{"dataset": "views of escape-time and Newton fractals", "targets": ["kind", "palette"], "arch": "convnext", "norm": "layernorm", "mlp_ratio": 6, "conv_stem": false, "width": 128, "loss": "cross_entropy", "ema_decay": 0.995}
Rows from block 4, named by matrix and row number. Rows with one number belong to one neuron. Each number is 500 + 40 x the weight over its row's rms, rounded and kept within 0 to 999. All counts start at 0. Numbers have three digits each. After the name is the row's rms in percent of the matrix's.
# fc1: MLP up (model.blocks.4.mlp.fc1.weight, 768x128), inputs 0-127
# fc2: MLP down (model.blocks.4.mlp.fc2.weight, 128x768, transposed), outputs 0-127
fc1.51 110:553432548538430507535468426467515451539494525500460511534544499546471521508508506472484525483437527560523521483525511414476525500519417426467469544549474397489581449492474499510593491539586438451494445581533524517497506470489530494500526554516548516530471551513488464492543490456467526416501511483479501456443560502503496534510553495511458436502531419561488499554482486468568541485468
fc2.51 115:456510512492550479493552496497454526576464526490593434517499505510445512447475586521480537488490474506534483510521482541504462478490464518418490511478499426550509572483505549489550486481517493491499507529491524471586558511579473500516492465465504446563486437526499460550454541458517441508520457463525542513576503517493506513541514529479483456541476487487482550621424492595625491439522
fc1.52 096:496515576435421478427451403529543435547567591505455550513551480514496479444500531529495474479488490501567535456480516483421463481551487453407522513468483504507512478565476519470520498538532504532548383499533522464419535515524506469463543489519532484503472524462502472473428557519481506488456441513486432479519531486520554511561558450467470465559553534533509482488518492536472456521465
fc2.52 085:530494494477470492539461537519591459505425487500509450508386526507528467471483509523478497475507496502423460429461462485516503542528556456481581541522522464486483436469475498480507509561479521538486467600512495456517497513508430558494372505477452500518401544484432505514450538500484502504497557496496507477546449452468530430458434458525412575518511546495490461525478544466469492532475
fc1.53 092:525509518434474502492519512526516476524523514577528535426456432474462498521508586510459529500546467458524544500398465487464560552496448504469487521524525500399550512490491475507487477585498567448504469553452458498501483431467487508497512511543574447546497448514521469450513525498486456482451506503435453488471464489547495453547517510464586546603485568578526548422501468467504542532490
fc2.53 083:470549585521453411476469547430536478458480556528548506468495476453470559427485515541477507488537472495511544495497555507483465574580518508468536531537482571494495446511440475511546475441484453542486458527511447467457438530519593507477485554498484509493491473472515408523389492470508522466483487466454514469502513513537454546554515424560457565468499519533505486457500554421531529518460
fc1.54 095:488427532485518527493505507457536470524518533467554580455525560553473514488512449475453475484476471493532455461541473550500556463459469466444468415484463536461486476490525468479519532503539569500455498558458505522511556453454523470471482593473446529583492547476597520474495506514488488488462585586544438428459453500459471475544493571512562434520514558484474555497520444494477562530515
fc2.54 094:436529473440500493472559546484515534545535524574487496446442464571516507472493446459473492522486550507492523515474496479496507473486522466459449511520474456476530475469486577557482448467467542512531550565570422511435467419517487510498488500466529537437489480547504573505461571445478532523467477579491441522568567494475501472409536507601522468506515517508474576501539511533478575571476
fc1.55 103:535483519444458510547499521552544415509534503520509466510501554538506463513501570537457516494496470521455562503510478437456521473487491532495500525512511496462507512523534497443552466455531503555482448496492457485450509466608514554562557541567479472540554530442539483481442517508486529450422518438485461508560519503441537481530527469595466387491520486549493572537482451446467482392467
fc2.55 098:478483486457440416503500477508466492496452480496488511404545470625575501517474520552448555458522518461553511504475485500532430533431499551487447439525476452485505477464434581447494516397524477515527557452561430471445536494571582463500498502472517504493485484491542511526455525459529527514509541463509407527510552492469516556513505510546499520525449520485510459533456485477452563473475
fc1.56 095:502484547593526519485507459428503463531477591470484515560550534464471452540500579494454496567545505542543573559461529471507539430527452514531523524523468554509510491459546604585536466506504491452536485521487481485464511542514542426516539478563466517532444556481513509502506532545513492437497471457552480438450495519520546527515565386486525498485509482467427523507445463470498515453479
fc2.56 095:522454458540503551570479507522469447455439487523508499523463532467523478572467520527520462516484469565478526494544483506474462463530441469550570493408517476481448481498502406472569523547496509487536482515464493497481432401522480523462492472477541471565540465391579503517531495496492557509564493503487500502580509569502534394425520467499538544486538470492563521571477494496512438483479
fc1.57 097:546542480542575478459489468523531516524488467412462580548546515498546498506513480449477427488501418489500518455465488483386484491545520479481518536486479542466537512563530538523482477520560557624556539490487510521468529503492494556441492447488414487480473568524455468484486501470443587502520527513535532477486526500441494466539510464462524561545579500496496403448501474521481461487452
fc2.57 100:500578497480427564511470508477482486417511497549443515553544484434543499550535393514499507486470534519588523528457522530475565561531486512540481450450504432480515545516430456446501537493459556461502532413495579530518491493470506532489533502439409492447518490533566514581506457478486436454505564598510533508463471487512515473563513452476480469503542513525489507522471510511477479533541
fc1.58 091:512508507450474520550544492513465500477474421497500490497490501541502527515496560529466462451500455445520499529551488514507517540502461498460488462498532425509556499463608491532514523503517501499533516505429421515462476522543569457545544503475527524563529505453569479511437456467488480506528514587619499464436419489558506479530583445421508462483604553550485501474510484495516444552439
fc2.58 084:579538498493473501440479480486527481490472507560491476502527475490591569507549511491488459447458551532479502505506462541521493499566521493503461478504553481535504437524488512524508486545535601431538440515517497520474510522449364538463561474451453476534498457353531548492480453564540551521458472475478469491554512483477508496493488509500554573514522534516484452424445568536537528482499
fc1.59 113:549489481452445496524487446457504517532502513431455534549447531524511418510522471485501444513466450542493514497505433464465471454480530504548448507435470447488473508533513454557510509528564503431514507464428520544433588524498544493440503511524476606528579519452472467446473446440470543464475462574459494467526528508555514465551553472456575460529567502585472502487520496518518557518488
fc2.59 102:468439535538516484524467514448518481456510465542522538521583505512508493489481473440442437563500545451487588500488499477539487424506497530407495463503468501590525493545513523426560531555568478540470500437524548505458477483484439552487517485567444533488450506507485550499528499520459411474538484545529450379544487473473445444527529489496468482499504523484549484558534513495596511464524
fc1.60 101:525572516503499544517472520442458457491429524449526477479558454433519440504508451519545530479453530433564498519528465481502542502465473486574470456525485580489521576569467545469434472511568471588586459552457491454484487462574493510479488458526564483536473513458545497434536470477415474461468566503543556482508553552456562507533474533480521502493471477571514494484507519541482467508531
fc2.60 096:491518434475516493441491473526429469494483451516530433490499471531604463521463474480485501509468486567445473442520471477534451506514534472517557543432528553448534429453454563500521554463501529480509576537471541478478476458536518389464483443528520425541451508461493512550568483468536514502519579437508482504524498514511523453544480511495408574548479508561472490539453548501482423479502
fc1.61 098:562451555500483501449535455523461502480495547595516480456459438443522492499528517514501411524474554498576458506521471482465589508551455430502453556403465478503465515532556564562555441485486453507549558485457523482482498477504504474506551562529575513495518560550457547443534503523482526497542541478548476445477500552575447476515492455474476504580481488511467495468540493495421520484491
fc2.61 098:451511509468522406526505454625490491495438483426482480486470502553488559471550474508482513438505520484554558493521474454481502456568513534527455529489476492593487591432535517498516468488512442485477492530488534467485462509425501500517501453467524484483521461482552470503462526567536489493431447450532442557568474453442490521450411492486504501522502484544510424538542533438519536572449
fc1.62 107:474509452499531524538466513473448518499461512553452471539535383508539437519522583479456487530491511445453557486560539476465525458576499539475449493528466479516581510541508513529458539476517534571508488570500522540525526482472563521537460537487492509506484540468465510529453478464496553472484513476386572479499479487534480422528561403486493481508546439503504510422487402520451517477452
fc2.62 115:571469470513508543526514582487449516488546460496467478476586592491497472494496547510483500496476469499619469536526480443473476567515468540538475441525569499463526491548429501528525512501401515493477503494472516579501534501511511474484540526551505471430517493455495464509529541435514522525553522429457495581489562513544491506478433519450448540512515511533525409497431432425515496487560
fc1.63 101:575601476519464538496461519465457511593448529478518506519466521436511508548423500508412579522552418509473438516468516424492481470515532532519455450523595510543520543476428535490495531509493485502538447458440454531517456469458457532505538533521502524575504528488512440477528481530513452500429499466505559422539517534484499478501481483508522527449500552487450499510557487443551445569510
fc2.63 102:554495523526524478457544512418486497492486452481521468494453519452483464459501454485527487470539490484474477504474501563513464535466427385555477503588399514424546456535538495521522484473454424494477465535565515550481561544447547546459511476475483514397473517523498486482515495487544521539527535487463484580456499515520528529430489608509516538467502491469470487510495561555519507441585
fc1.64 100:528505574524519560495486503522490475509485484524497526533521577442540470504490512370498463522388467567472568505511516473453536489529489458576493443472532464544517541499497489512484534518501452516535493399458516478461516549519522491506454588472462415459533499395512513498481470537438516473466562500482530465500515488466482497542575568494452488546551533458504416474526480509442455479527
fc2.64 102:459492505557521454502479481429410475507495538551526557441522496503517490439488534491571459522428496518504505469434444496489501442496518517489488534469537476511486482439509474388519458572498549471520474426500647418518544496447462517520497454464524498428548538456513528535529486588505553473468485466486430497543543572556497506443496474504487520455506523475522477533508533498527435510476
fc1.65 103:498508573477477451494546536525519547508502515562552569545463513536451468534425542477397498522456536548492512570532488482511488537539483468553535449570553512508571573607499531491498516456503543460516517466477514506504441470450482429532509528504459451488487500442525514440514484580530472425491485495543485495465533525529472438528475521520509466502512417481505515506450376528524526446462
fc2.65 099:546516534566486516473482518550511561490545536529466529432509539507610554626468429435513449464506494537530537495484530461485549474510503465495504532450523450463515500456476513458514505514575530478401542444503525525483494539504474547509475509526479502578524421518574507458487473464462488514554460396498581492496456475541501509539511497508542503483464414443481460571467471518472481519488
fc1.66 105:518602497519469532487459533545467521463435492482425494476487511542573488539451495496464537530475446454445533516535515420516541468517511489514462456522475453523510479504478525475545486498452491488564453518443537546489598493486478405458504544524535536549525498510515509553523535450455509512494497499550543444583613536481408406478497498557556499477442520479549531494520541456543524542515
fc2.66 103:541502497507507471475474512388528452464506504487480501466481479607453527533492495455448542498599538495445492535506461523492487482492532426495539534605495527529481553531478534531483484575525502465517473475550443482468561416511483475428461466491494523496569504578484500488634517480518533461579547449513507518456497488472505537471493509475499494475530520472478512482602480571475537521446
fc1.67 102:518578462454458482467461530525470494458508500527472485442494547533517511490450495515462504511500533488494494484531507469487490469612466517571432470374552469527504527502548481504529487527598522499469438520516502471476494452534538474541516456589593460501546554541497500427484421543424501506422526501508475436475473540539517516559479539452478501497576460508571490461488442526482516449525
fc2.67 115:511475492491542446532492529594419560452539530527541504492567458483606478582509488506565476503435453430427468508518505472543478400519474490477478474487500423467489519512481468457557482537439534510440510470444545508445518435479394508468519494435465492513480506517503557540544492406480446473524489460492470493450536522510467449508498543494504494524473443541506513571492480484487505539453
fc1.68 100:519378542488522561499468464464497488480520502452529539527427611548501453523464507448519470497445502519525485480450542461510448499495563580477506521395465437520489478517510492470530502549503521447515470526442471489466524519547534481460488530510464528520497516475501537500488518457516575490517641555492443473468519544455487466551469581386458512502453502516494462516545505538492518472499
fc2.68 106:521470560468434530387466536454532476499518485468440525479427604500487505532496568545487437486472582436462539468420486499545423456512484461513426516487472494464559504456513502512460490492552485495494507490484519561508484508542513483500486510473561513470474486548434517547510548515499467493528445489484576450519549544519471508463481482502543480390527568539470522480615469513460485508533
fc1.69 095:503482494557489524523472526448470537549498511477417536494499555511512462433482562459525429495406504549555535511514526542509438522457486430522477447538482533550515576552464469526455464462483541443511483459508493526540553582524523503534523445558536506456492536397489457428531537543453522504489471497497512474469412460495459546493560483480439471483478431521516505506579499599473482496515
fc2.69 092:567504511520515461502518537490438504565463525561552529484575460467529528418499539530482504516437452544601458570552520478532543544538416498471522480520491509563520442505549498510554529527462435488544489497468523495556560533578461488531478457553490462521394517565523479506530532470533470515555481495502493599492534533500522446523528528463472536520493449458517538491475505525391506486516
fc1.70 097:524520582438437466448536466539573514535467502468480489517408449543558489520455538415453405563475496477475493506476463479500494511445519565521476483507487436500548477505539503546509468549505455508553506580514507502517472423512533524520530549561548615443469485445489542485516502515509566503544468526599448508515498529453503520479501446488436507455499489472458504563475539484473508445528
fc2.70 092:446492527516470465421406557463588478489479515455466508547488422475481478526552436511452511450516538426532468498480516467510476430452520513458531492579508455450471538564491419487446498516500473538554478500457484529504520511477476531509521478452501522599603470429474439554497498557589553484529522510516576434458501496502447528465503503499509468438482535534476471501475493534479545500522
fc1.71 098:496551579471501536468486516458565534529494530434475531518506525505426453520525535487427519508475476561489594494474478492489585499506503519483454495404534483506549525471549515562522515456521576529550471529494511494485516488493514494460524518448496434504490451474565527501514477464538519507510452601535490497472478530523504490493594451641539496502527387504481469499512427478463554549516
fc2.71 092:521482478469494502482537466504579493392462494516509537531494444489521535518519393507484451509443545525481535447516461421515524478435534489480500476554493507575470458573518467475500489436535494513491510509556445529466412446494534528448496513465470562543485479426578480480487496515494527519482522505447466522517514529500445477495467523618477497462482480604469426462456527466408516486535
fc1.72 106:511510570512534416551457525499452516510543505495498565501468469547524455555502483451527440521480483476482482462496519523505471496496479542465490486507557455419564556476416572504452489561447514503498504465477494461453552457575602482515474438492498468555529540504511512460522496496390611478510504438456530495495516553528563412490530561468503529482520489494515448569487468482511436534488
fc2.72 119:479540474489532445541445450462423511526508533574416520520495489478597452514454538557545490560478520497479548492499446553595489438523485480493492535468479563446559552502515473507496507545487529474419508431501553474463491504442467478531521481428469499462569517500491513523569516518399545490522462526556494470495492511461487504453503533494459501575506409530493527526546461443458452515441
fc1.73 089:534473500484519488477474537539494510566414428539460594529535459577519503513489546459480455456502477489501485491534502459410451546517503512507514431510525489527540508487524499498477453489504594489519484458533540575397599499576530549431602494517505561518539534497542428485474458451489485480479506460548446487527516487527474519517513465509550493424528525498530495494520483512451464460407
fc2.73 090:497524526458504567484539458483494477500553457564461489527504496514455509518535476520604540507487487501414523487498519510492562480525507494484599538526510504422449500505559462518511530528549582558523430536529541467528502517511480481490513522488549455587538485443563505441530447438552479518519546508578437530549456453593527525528481521418462503457516502601518534527554467482531472530501
fc1.74 103:560491468506514520507463510531450499547480513468543497536507568527470476495402499505487492470460490464495526495522470484467435488533496515497514499459525433468606474510430566408458473521473507456514372444477563516529516512532477472539475471480519532554495515468526476549415530487536422485504499540496402490501538573501523519495496577575471404542539484506503547517494514526575458504448
fc2.74 103:495527525425519493527476488493469470462541507481465457497509452488446520495520562497477548498497464552544577551490529494473504484458503494497475544526419402468506559463518531481472554496458490518489544442600471527491509491496520637485475483480467440467602514579442502450495544548423448513423464446479475472500486464504514508527555490470530480462514502477519541530423482534478549584458
fc1.75 111:502527448477438481472453491455516539482443527446515550562516484482426491566482498519485485522475514442449505512529509479521466506547526507533464447541532511483586565555441544451534495520452456503444465499413538495517486549512531443498501514508490538486531506503498500468496513499490500422409458469489488466569486600573407460491553573557586516451493523526492573499559439546477486542513
fc2.75 128:527548489453521491471526521544578515458523503496527493517454578506497452488548482496551460487462513454482495495505494537483449591433547505516519454466551566535551479538444443538446452468507543542446500559532404478469467474495485467479570553484470522487577506466452568468453506498561474572468488492522465583447469491456525403497484560477495501446487525526438495527434529507514580491478
fc1.76 096:467442507482477450516534540471582469511532558497546554434534546516480472503472585494494479464541495491467486477510421516492586465499480507492510497488567506550491564486497579585506482483562515574480493523418480538565511508462456485487508488519496517544527482520484411553452446476504548465560490537484533436466466494485401456524497489513432499540496554544509553521490428532508462411561
fc2.76 091:519472495483434503536492536404449538536468518487494509453508455561462470455501477495531502470531547482517460523477518534515486500549466482538529517528432567564499530493546545522456473442485513563507498544557536485532522516475601579531494474588554492494578515447473527508462490551435577467535525489538459521511496500502526486387523489474522460527479572514517482484390410434477515491531
fc1.77 096:520560502452463562582567509591517432526497494480493493563501472493523510479470513532489502507557489522498490571547517574461521487558492470521430490511511477526552472518503467514463449511466518478558470478502360508453437520518539509492479507481612467527520515423523484482481512512491520561487491521453526475374508471491482442490527578488505507475488569478492516449522523544497519519387
fc2.77 091:521548510529521393523495571466526489530465480529503439424513517585521424511565493466412468500485487585499526554518497548485458504490528512527502514495425465460512500495451467499516562461602557457527514538503428483487434516517433532472512547559459492515492481428516466439473480478487520535472491566486532458562518486432413443534526516511479495574475486482507564568484534496509512504473
fc1.78 098:501478567524389429484482508511479424505545549506506549560528566486524513448473535522454474520421482492485518480606451393521490552498515513571497508547531489546513490493445450533470434511558498442480534536430546497487485491468507464476545482519542544482483539521519495503529463574481484415500558522440547446515498478459532486529452565469501458436554518528472451502499508456519554447491
fc2.78 090:591474597483512603479505513442508502469565555537462534483475460471445488499514557525478458497515531525460472476508503451468512508542478548508464484413514469538480467431562507498572484517438555493452504523454504546485501559438604512462516505477450498462580555517512465453463542566563514492462405551467449497493520486471452522553550505508522511538495518495489528484457473462491546427470
fc1.79 097:554484521539501550493492528517555498562434525467482469545492448406575432488509549447519481499504583549540437523471447501524538528528518457524434491416514508433523493549476537480450494497556491547524438426493423537430450526491559536461525423472490511523516490464546455524465507502479561426508582507437529506481487567505464503490504484462563518557488533497577534507534504470495474531487
fc2.79 095:468543519519516474441536512524539502539485516500502435509496527520546502447531513507498415499427487572491471490443528500546548459485491534509536488506465445548534471400493483487516444475491446515527481503515524519446554480534465485494424469495491515472444490613559541528378479525471556441567526610507533508499522514469476521533477548498407490585511423515466513525502563473456499504469
fc1.80 099:529489443474491552509396531442492512542444494434500546510489489553513500509480511498431528551542485426514478545454541476439453503467437475477471533506579453467581487487458563516547524486480520514538369499489507472514510456516521481497485510615461565547536487460513471549506501525460459486472477523519479498480486529486473480513451527513522526482491518492514502542575483457580610587460
fc2.80 105:492511564500499467518545516548564430459477452501449554430489582502502512586474431532542464451531496511541496513515454477448482502502569537518529518556449501526458475569454467475500480461520464494430431511567450442490554538452545586491499460430509463493566489510476526517504477548566572529486472512485446571552525458476536516505546577469494499474463556519527453440494534464503502470459
fc1.81 103:550600527519559540531489505475403519561436573528505562513561515508459491515507483508457526554528490502486478517523514433524460497540483479444504464573481531474468525533431530406482525515537474543474471433456514465449573476565523487494511554539500536506530483468467397431448445463496450496452531466505525442529508544501500442472468478538550477522504491500565485509548509520433524580466
fc2.81 106:531502542515508589472456496408496553534507519504495519408507505488516497495470464555480503418470495516520473528470478492499539593549536538531554582480503441422497441482429513528511494527537427544437495516516522519490508487537470499481487501498534468410505497502506530496489555525511573507552574467500498480452514540548557522526474466441457592484532534472476489587419602469523527505467
fc1.82 100:567571499523469493497484485494507491495534498520534559432494567481488556537446497473485549524486516485466471546591473445434501481613542501444503497462504476472515496504496544420503433473519564540486563519486475520495499513471486392512466617463554535455474511548454496487426558452425518422482525549515470463483493490546474490519572554523512510512562462491498524498495456504516561548539
fc2.82 099:431465514451478505419488472529482455463428498588473475517578467471491477456504509509495475550517500552501542511472508486556519475457496474482508559541453491568565482532549455517509480446459516541536503503485473466437508481575499559451525462481474529441551548559475456520538480514489418476486492523443590527473501559505510532562449451422530505540457540519463515545566504515581418530560
fc1.83 110:539502492459508471470467547461423453439437581522503540570454486515482499554492493538508503557478496445478509519489561409460493479532443468547517526525517509443583497477454473501535523485516541460545503521498492518509508479448528496558594438501497484523549500519495435453440534545428545479461547526451475466517499503520477444469489520586415462464578534516499536418468522555426538531520
fc2.83 105:545458515497559502482537542430534521521568525536501440491567475502525494504454516472490494527537476551584461551514470490483512479504457534582529560460477433469513431519423479500571478446477473525484448533526474491527526498535460462530537410475504493380449544508408559557485444508496480485564520523467532511491501559558454523476589520474477457523482460459451500488443491458516455538520
fc1.84 098:513518515391475556449547501552475502470486475475455553490468538501438534549491522405516490501543488534505504604420542493503481493562513534498438529446514549490506477557441488476520522491505525413565509481491599516471527475547543535458490479507500500457559539525516512443457566442508470451519528506521502445510510552448570490507518499497540485485551457475536475509529466545375532441483
fc2.84 092:463520523466496535443449534404489470567553487481421500481494504528509565534412474513449533476503413531527532509554513523549534479541448493455457556508483437448512434435453491509502476513502503495469419462466529512484508501468515498495465497497470443562505580535544436452452497513442601464515523478533485463461477528519507496578493483570489563514518479463524499560536432441579496509467
fc1.85 098:515528487518549432484444520485465485454483573494494496553570486543466540623466548498486502508453500499507516485512414445473569440447493516460538470504528528503527528496546471465445513467554493505584552501452523533436503518471497562513520552546522558491577497517458466474457517496463514495496577567411567441532531529470462473498523578525474508500523481512526450437471524492409465515548
fc2.85 106:490464423491467564503588487498501527453484481494509546509482521474502458470475471439553505484540534536497446530535454514507429574476477449430511477486547471519550500535500479467518486508467457525506405462541435565508499461437511534422514478507539515436422494464492570438524474470485508484553493517478509516436546542538495551536544556523529568494414453525486529475395480472433439505455
fc1.86 087:494503533509535485539437484462518494479476513469513520568487503562532531550443502483489470561421468439442483534492570470529475485518462491456534510484569532547442531497535518491418536451599467513502511439511492479466533436561475586504525490536455464614470551428510496523448552559438525458550488498585528442433531490453481486458527480486480440479542488476496496528480461516541513477558
fc2.86 081:549489501439441520502487542539541495573501443489471487540530518559450448441493555451512538497471513505542509500467417517430508524529483477487511529459429533558446440503417610485521530489494496575435474507542511467560564490516476490557493456493452518406435481527529529535481542494489563517534573523521515515540500543531519460572481548559522418518447471497437518522476501481538524539502
fc1.87 093:527523493520516491536487453413575491520458525536514480549495455533500490446497471478518481539493469541529503492528512481516527471538509465460529541507552485504441484562505505535498436486547454474496441512512500492468493489616505486525599435432486525519478469386521486515541507454431555510460517504478413531416530530491486479549517540436546480414524603548508494462554514457594488473503
fc2.87 092:523477478538469437550509509501536493473503511550529477506467525462530484487519488527551470509503513519504542412478455484408498495559481523521463544507547543536423493524462492487533473564518525515497606440503485469494448486555565485508494477502448489507447504408483546477555524430591498493416595498518447415509504470470446415491524462595480491460496539521488450477514491436440486493547
fc1.88 101:543539575452469487476521540532447456485573490533506576450456459533537421523486596451496531554488487433529455553503550425474451528512543493464475535429443502418538515589450503510539525460470552498554488512470515481493491539459537511505493528517505547524540508469437494534480541512542442481526557533484454537471535539552555465494427566545495502507495491544454466525547482522447520436465
fc2.88 098:507501496432517516408571519514582533529515511505467555567537538593473467548500564479488508536508526474509489511544492471540445499527523490501539514478545466599547470464439521529531522496514513496461463495404400541490451495531655479466518532490480475447491505470455501514514495497498459535493504464476525475535476540544503420517529565475558563457547505482513493488516571484564485540509
fc1.89 094:537507530507509470486508533504404478522438473554555542510452572518490500559521505512483458475531499528498450492569495485468458509502572446572445493420506517496499553596452534478473456496546530551490525527487488489503476505525464549529622523488553488487526554467427490521496455554467461452443541531443589504431552548512466503447512531472447433461518493437474463545465526501533474528452
fc2.89 097:534477542535497535489480486507469554441528477525491592453503482463502437509511452468553446519448539515500581520503512441367494530459500501498512504500547537502497516486491419481492506539433522513430549482586592477478458457439452509494554566513490485433562472492526492503556477472529542489486448524483410426530491461509448485538538537494416523521437466470461450556489504503510528491465
fc1.90 092:553523544561496579509515426459551534490555552454494491490496444535564507446502507528518503489423434451466434610548447517511506447485502503500543430557491444509547505518487468576528489455519461496545510499534479509528492589528538474486509454419508533506434507446485474506435556498535443482505505502457530481448543570489451511532509494527570513564496508552472547465531485494449412493509
fc2.90 104:524486446509465548506518472493558534477531523492453500544511564494452433556474449526499455553466518530498535490478510508523452497508468509509562498518568483602551517542526549496446496529439510480500500452459447496463434464458461515434498509497529446577581568475467571474525530482520421479428480495470471456526481483500480454591490463441530573567452515520550503420532498508554512577476
fc1.91 093:515496505496456499456419510499534453514523529454474494397493459493520539557428540534522485468540575485515507489543435482438522493482536519485463493484470548545461601518559533496500520458626449544488501466383537515520528444488526517531504546554541503506453542545475493472444491523514528483478585515569467496454561562509521462485459471521536484574472523486466490516484457445493449495442
fc2.91 098:512530479472522535467535456595452546526543521470576422441453533533489570549498489506511514510532445504564457517515546493492516472490478524472513509516493533537503504485486546489547473439466466491502405477415495441561540496469476492560500509554593466481448481559485599500475506510443465511503426486483421527479438497491552503516523508523506481547485404455583499565514468450476505518438
fc1.92 098:553455479507515489583466460415501494453447499511506471546506460479502453500441586389451517522484496510464551543520529475491495478519510589427484481545503529492492532492555477496455525519508540590521385529540537474452477479477572579502529531505521505575467561507420491505471526425492521458501536568536557477520474508477476422520502472470510513478542525483494486535474478438566526506539
fc2.92 097:513423525531446476518495488547481535480526554496514511515539517513475539453454527541507512472445501476555467536506479445452467575582480489519479486554469656490459514502478438516450515442438481506414480423503496493544530515430587458533498471500526429511498503467440523496497534490488557479559542434522465508422524494552537492534504562576452463471446519511501451488480477520483469496556
fc1.93 103:510516539498536493426444429481583510496535509455461509470524530537527493584468537497488600556521466455510521592493481523487431507512552579471500487510406529437537475481498498455496462490573523451494473511477554498466554524489483502479470539463516556407493520497508427453509515491466488482435469528499465489534490539474489480560483466529409433481527514504532552539572512503413553451462
fc2.93 104:461488434486500507401544499428478463488562439515444473515444449519536507493512452442519523497550454502462590469594506500513423498506366432436495493533466437535520427524440559494473515457449552455498529494548510539483473439507512491533456526483501517515551478516501537529473503473464594479499499482567527516530492479487451537518553469440484479522490574551503498517493478445473516484477
fc1.94 091:532522552534557424534523519485528463621481508554517509510535515464420455467531498480508456511445500499535523522535445461462514455515472520501493451503560466484509568558449485529486479485516613485498456560525459537429495463478499459473436512488468561522469454506516457516485525505478509473509560525482467478520428515548530480581566539422522542516567454535427580483520490485566520434502
fc2.94 080:531531490501602577545590511548507558474540468486488439492539510477527541526482502497492488544445481455485536426558499500477546463493497495494484443552445427593532506530490534488555472543550503527541517505482488524415466462570530474477480525500558487537627502488503450518442482504442510522517522559503581522530522593517448504530454421473499556501522506531535484526484544452491517501534
fc1.95 105:497519559479463532419531509521546519464457501480554580459508553592494490465504520490486447472438480506477506479468471479512546505505469497544435497430495494533529461554498539408482500542484501607506493507459497524522516573534561493501555496553461553568512572433564523558449490443497465485505475517532493469482465496481454480529490550569544542463540559562489499480495412535453544415501
fc2.95 111:542476502461519512457478513480467520469499519498399471485581461595529536522512489474478516517498495489512454571477570483493515575461510481515486497499565550467501566533434587546444452547466523538483453494553460508554486545547520473522500515498427515514588474566529511513536519465489449531487472441490442601514492450481511572522518524482478465532475451452484407466439498544479565450491
fc1.96 104:518426476496536443467483434487561485463566464460565498540468464533525515457457553514446477538430469525477448506544455527529466493514515527485493541412507460465530526569562474585522476524514500540532443482486464529455506519547515521526517438452500428518528524453500472517497417492542509450490482544458456463534508525536439421547432385574583529493521488483487488476487488561495490544490
fc2.96 092:500547496470481533511474552541532442530477504473438530530441489512521521488467491520501462483459566520517511485438522478509531483509484479592475514426431509543560510431478612502495451474472487522472414511496427456485472495517458488441462516431498508396437539517474579490479465477479524487479543534473495476457459434497465460472545508546454483529531453519476484477393582546456523559552
fc1.97 095:594575469503496531513473479558503476487427549460424499416471475531541529530507462571494460569482468542522469446485483491457486512572516488425400487429521497402478564516513501508481521460481517473500511467469517494472519465489514518518496437471541565482542528511470495524470564489471558530407549521467493446521584498533544516534471465539457544492555490508482525453482542506509599541490
fc2.97 101:456447517517467501575551446497496536528566533465536504424522483565545532509511575499506502491500488503566443500512524498473517472525512509518524513537514470481472628608494567464534471498510466480456484432566544464527547476583392510521500527450498509495502459571469591539500487470494499471550499516484483484497503471523439529485510493448536506548528460469516554544582499487558539474415
fc1.98 108:523549507488485452511442487456499496495558558509478528525477546499489487493574570455509463478525504512574441552453523453485460450518517447434453483509477452390535572531478561480584454550519507441490467504483567523476534598492487499499471552487523531514441573396486494538465488451512515496502466455491492474548502481442504474543542520496435550494530510502409453492499477452494479565441
fc2.98 098:463567505490466538561478469590491480522508510450467481546492484503539494430483470491520517504462477550458507469528497529539475479482475508517509517490561473520518469425465513541539516497438492515502576516488542487450520484597525430518401501557525412522375497487513593483505541521485568525489487516487526479511525479476572488501489492511359541505475563479489469537460543514533553514580
fc1.99 096:504457557495482579540537503509508454548426430488513504486504519540455504497507521488506487510492484487555439520551539488537420479501565548427473487477511497544567489503429504589498419465510588418551531506545471449424441513487531459509572480534420487519507505485547433495488507503517498519450475522530501463506517500539520480539551491523534540523510588492431438497566455536450475562441
fc2.99 096:481429536493551496474514524515518451514471545478471500459510537506467633462424500478499518489462571529457516514522440499480448480482475520525482505484481479497504438433501448481553457454429548550574493474504462537429506535538521589441473548444550494446517495404506461525512463512518539514502508489517558466541571582538400510511521505483502502486506514438472500416522520472480465509424
fc1.100 092:554468471490503565500486500537471489474485527473447536525522481534512549519490477494480493582477449489500504463547463477476504508542570471444509453446528474563518538512455529419504445480474498519448403455505544528517567460492475493509470448526527569459479494498629501563512499593533499480483546437470496467446502508473514481507500479478456457518620497497456529448544526475596432453449
fc2.100 093:523486457534541460484483450422566502466569556441519580446466482494542477482541498460472521426533487461496482520489526497478525482467533486509437503451532561418505570483519484444553495484517521432464460466494539514509516496548465534429537543438420525558518486504530520479526521503489527533516527504489465484553530479469449459467465407444476491501570427508510550546535524589527570471412
fc1.101 105:551483521483470480567423499501491488556480580542484562503569533509511498498507530526483542492460436516514547515488491469464433475555508494562523508522453481479570540613484496448532463500531530452514507469480503535440491550596407570468493492443496522505521509450516538575512529454396544471464486545513538445500511470478454445504587451518470523482448484556414463481507505499469480487489
fc2.101 095:419544531533489483492561511553536566443474498547473494497458495451504487556497471459462500459522562501477575478477547475539547452483567521529546503488532454565523484475407515537497494577505567537467460587467567471437540479505458542485412496509453525467456497484556522483449503455441498506440501538444522492471490552490529487485549496541543496510470515526505486543354519521518553484477
fc1.102 100:522512560520493488462480485476568446486447467496526510461498539469496496469559490465429452522472386488528579584436556467496544501533426504523500502462525474552519510505485504535461516536477568540531458551464490495497483498502507612521505486458557516468474509465544515528444497430529530466557505554519536473437531509422453478427581459556580520500540489520498504439496522523455549429492
fc2.102 103:530470562488535471461545481518573496457499469532466539468532484450462495478570489493474501486488566493469520512462529454461536549472520563486509520532517484478550461588469499528519442563415523483505372459524516518487530554506481554494453500484518547506546480515435486488519455517566549487513524418433505537522559502470464522567481494510494531453528482572445496403495440575407521512528